A small sound classifier, trained from scratch.
Training: adamw at rate 0.0015, 9500 steps, batches of 128, held-out accuracy 97%.
Data: trained on Morse code for random letters and digits, with fading, noise and interfering tones, 26041 training examples, 46.7 epochs.
Rows from block 2 of a small sound classifier, named by matrix and row number. Each number is 500 + 50 x the weight over its row's rms, rounded and kept within 0 to 999. All counts start at 0. Numbers have three digits each.
After each channel's rows are labels from the 100 clips, of 14976, where the channel reaches its highest value: "responds to" is what is common among them; "peak on" is the class under the peak. Only what is clearly more common there than usual is listed. The data: Morse code for random letters and digits, with fading, noise and interfering tones. In brackets: how many of the 100, against the usual share in percent.
# c30: last pointwise conv (model.blocks.2.c3.0.weight, 384x384x1), inputs 86-128

c30.266:536447491520498506501534513540514529501471502497516550484491504540506432443478501475481478461539476470504542480548502510500481520
responds to: reverberation (38 vs 14.9)
peak on: gap (96 vs 39.7)

c30.218:533488418525499460480483490518490508486462496478493537501505482540510442501474510509496474493538500476513531504516508519493509511
responds to: reverberation (33 vs 14.9)
peak on: gap (96 vs 39.7)

c30.375:559532496528465530475616582584532527510481537492529509565474524502511475445487512485554496498542491499479527485575505436513480527
responds to: reverberation (79 vs 14.9)
peak on: gap (100 vs 39.7)

c30.176:521511438512421473484626577577500513511457485507492520510518479527488459488450487527489449512563454472520466479526517521486471486
responds to: reverberation (90 vs 14.9)
peak on: gap (100 vs 39.7)

c30.212:512519468560489443419467477506474506510492483520462538504514508556527485514498502527532500505590480479479519496559471460467449498
responds to: reverberation (100 vs 14.9)
peak on: gap (100 vs 39.7)

c30.383:584504431527564493485529552522564529511547573535549459507520528610525569465579428544538478577556426423447473487554512465521488447
responds to: tone: low (62 vs 33)
peak on: gap (92 vs 39.7)

c30.244:526501415488489440444502511534465485554544478514455466483540494577472497447559506514457438543613496489455477440511471445497469510
responds to: reverberation (100 vs 14.9)
peak on: gap (100 vs 39.7)

c30.41:466483450578485560484551580545541525422409538422535490516425527399448454435404491449416451505525504483473511477519508470545498481
responds to: reverberation (99 vs 14.9)
peak on: gap (100 vs 39.7)

c30.178:491556470537513540502509534496548562535537554541532510501418496601476465476573420545522510536579495434516488504549514493548438441
responds to: reverberation (94 vs 14.9)
peak on: gap (100 vs 39.7)

c30.235:564528485509436522466547523544468444455431444469471465477511468470543487433465592492493450492547558564406588461500411428422508608
responds to: reverberation (76 vs 14.9); mains hum (70 vs 20.1)
peak on: gap (100 vs 39.7)

c30.325:563504489496446477453590569546477465452438474503463552526530418486509448612432581643476554525543566526555531570547523570467524562
responds to: reverberation (36 vs 14.9)
peak on: gap (98 vs 39.7)

c30.313:485521449560467515455491478503518517519488536525542409528498495521492479402528535463451436535604569518432604397564464460517456533
responds to: reverberation (100 vs 14.9)
peak on: gap (100 vs 39.7)

c30.145:415492552512421579465589563563426394555501435470500463577533461467503466496477521579483528542579527522482485444542458511412471532
responds to: reverberation (72 vs 14.9)
peak on: gap (100 vs 39.7)

c30.373:503578503524555498494485548544505507563498522495500485547517473504478438463470552487492545512573555556455554478595502477525495551
responds to: mains hum (62 vs 20.1)
peak on: gap (97 vs 39.7)

c30.219:485450477515498495472603585585494482485416476485475493559513387473495448509459533541467493541560547512481539489590497505461501531
responds to: reverberation (100 vs 14.9); mains hum (68 vs 20.1)
peak on: gap (100 vs 39.7)

c30.193:505445508549550517471477495500477487550511489510514490485546525533546474407524556473472469509569568562412557435599481429477484568
responds to: reverberation (77 vs 14.9)
peak on: gap (93 vs 39.7)

c30.277:494468535544530601494555609561484460566486477439486446553495513424428447470433508453424482497592529541457494463525491480420463516
responds to: mains hum (100 vs 20.1); reverberation (44 vs 14.9)
peak on: gap (100 vs 39.7)

c30.45:436516426563503563539569577586513541538454484475523465478535421562525491450533516568481499543582520501464488475574488464500453504
responds to: reverberation (99 vs 14.9)
peak on: gap (100 vs 39.7)

c30.260:489520398581485510484502597518537536501465557506576394526493525510471508400471505442455456509578489486425558429546485428514420516
responds to: reverberation (100 vs 14.9)
peak on: gap (100 vs 39.7)

c30.160:505533526503505568475517549516518494541498483534466444457436505590438426416546466513495455527592524505437519452565468433484436480
responds to: reverberation (100 vs 14.9)
peak on: gap (100 vs 39.7)

c30.300:516505511510559550500500511502495504513553548521526476432503529501473546513543389483517473556446483415504440551376533507531437427
responds to: tone: low (65 vs 33); speed: slow (62 vs 33)
peak on: gap (99 vs 39.7)

c30.333:583525474494415446444474459447451424476527513516487545538548444508520518578506502613532520584513484453573412555479549535472553456
responds to: mains hum (76 vs 20.1); reverberation (44 vs 14.9)
peak on: gap (98 vs 39.7)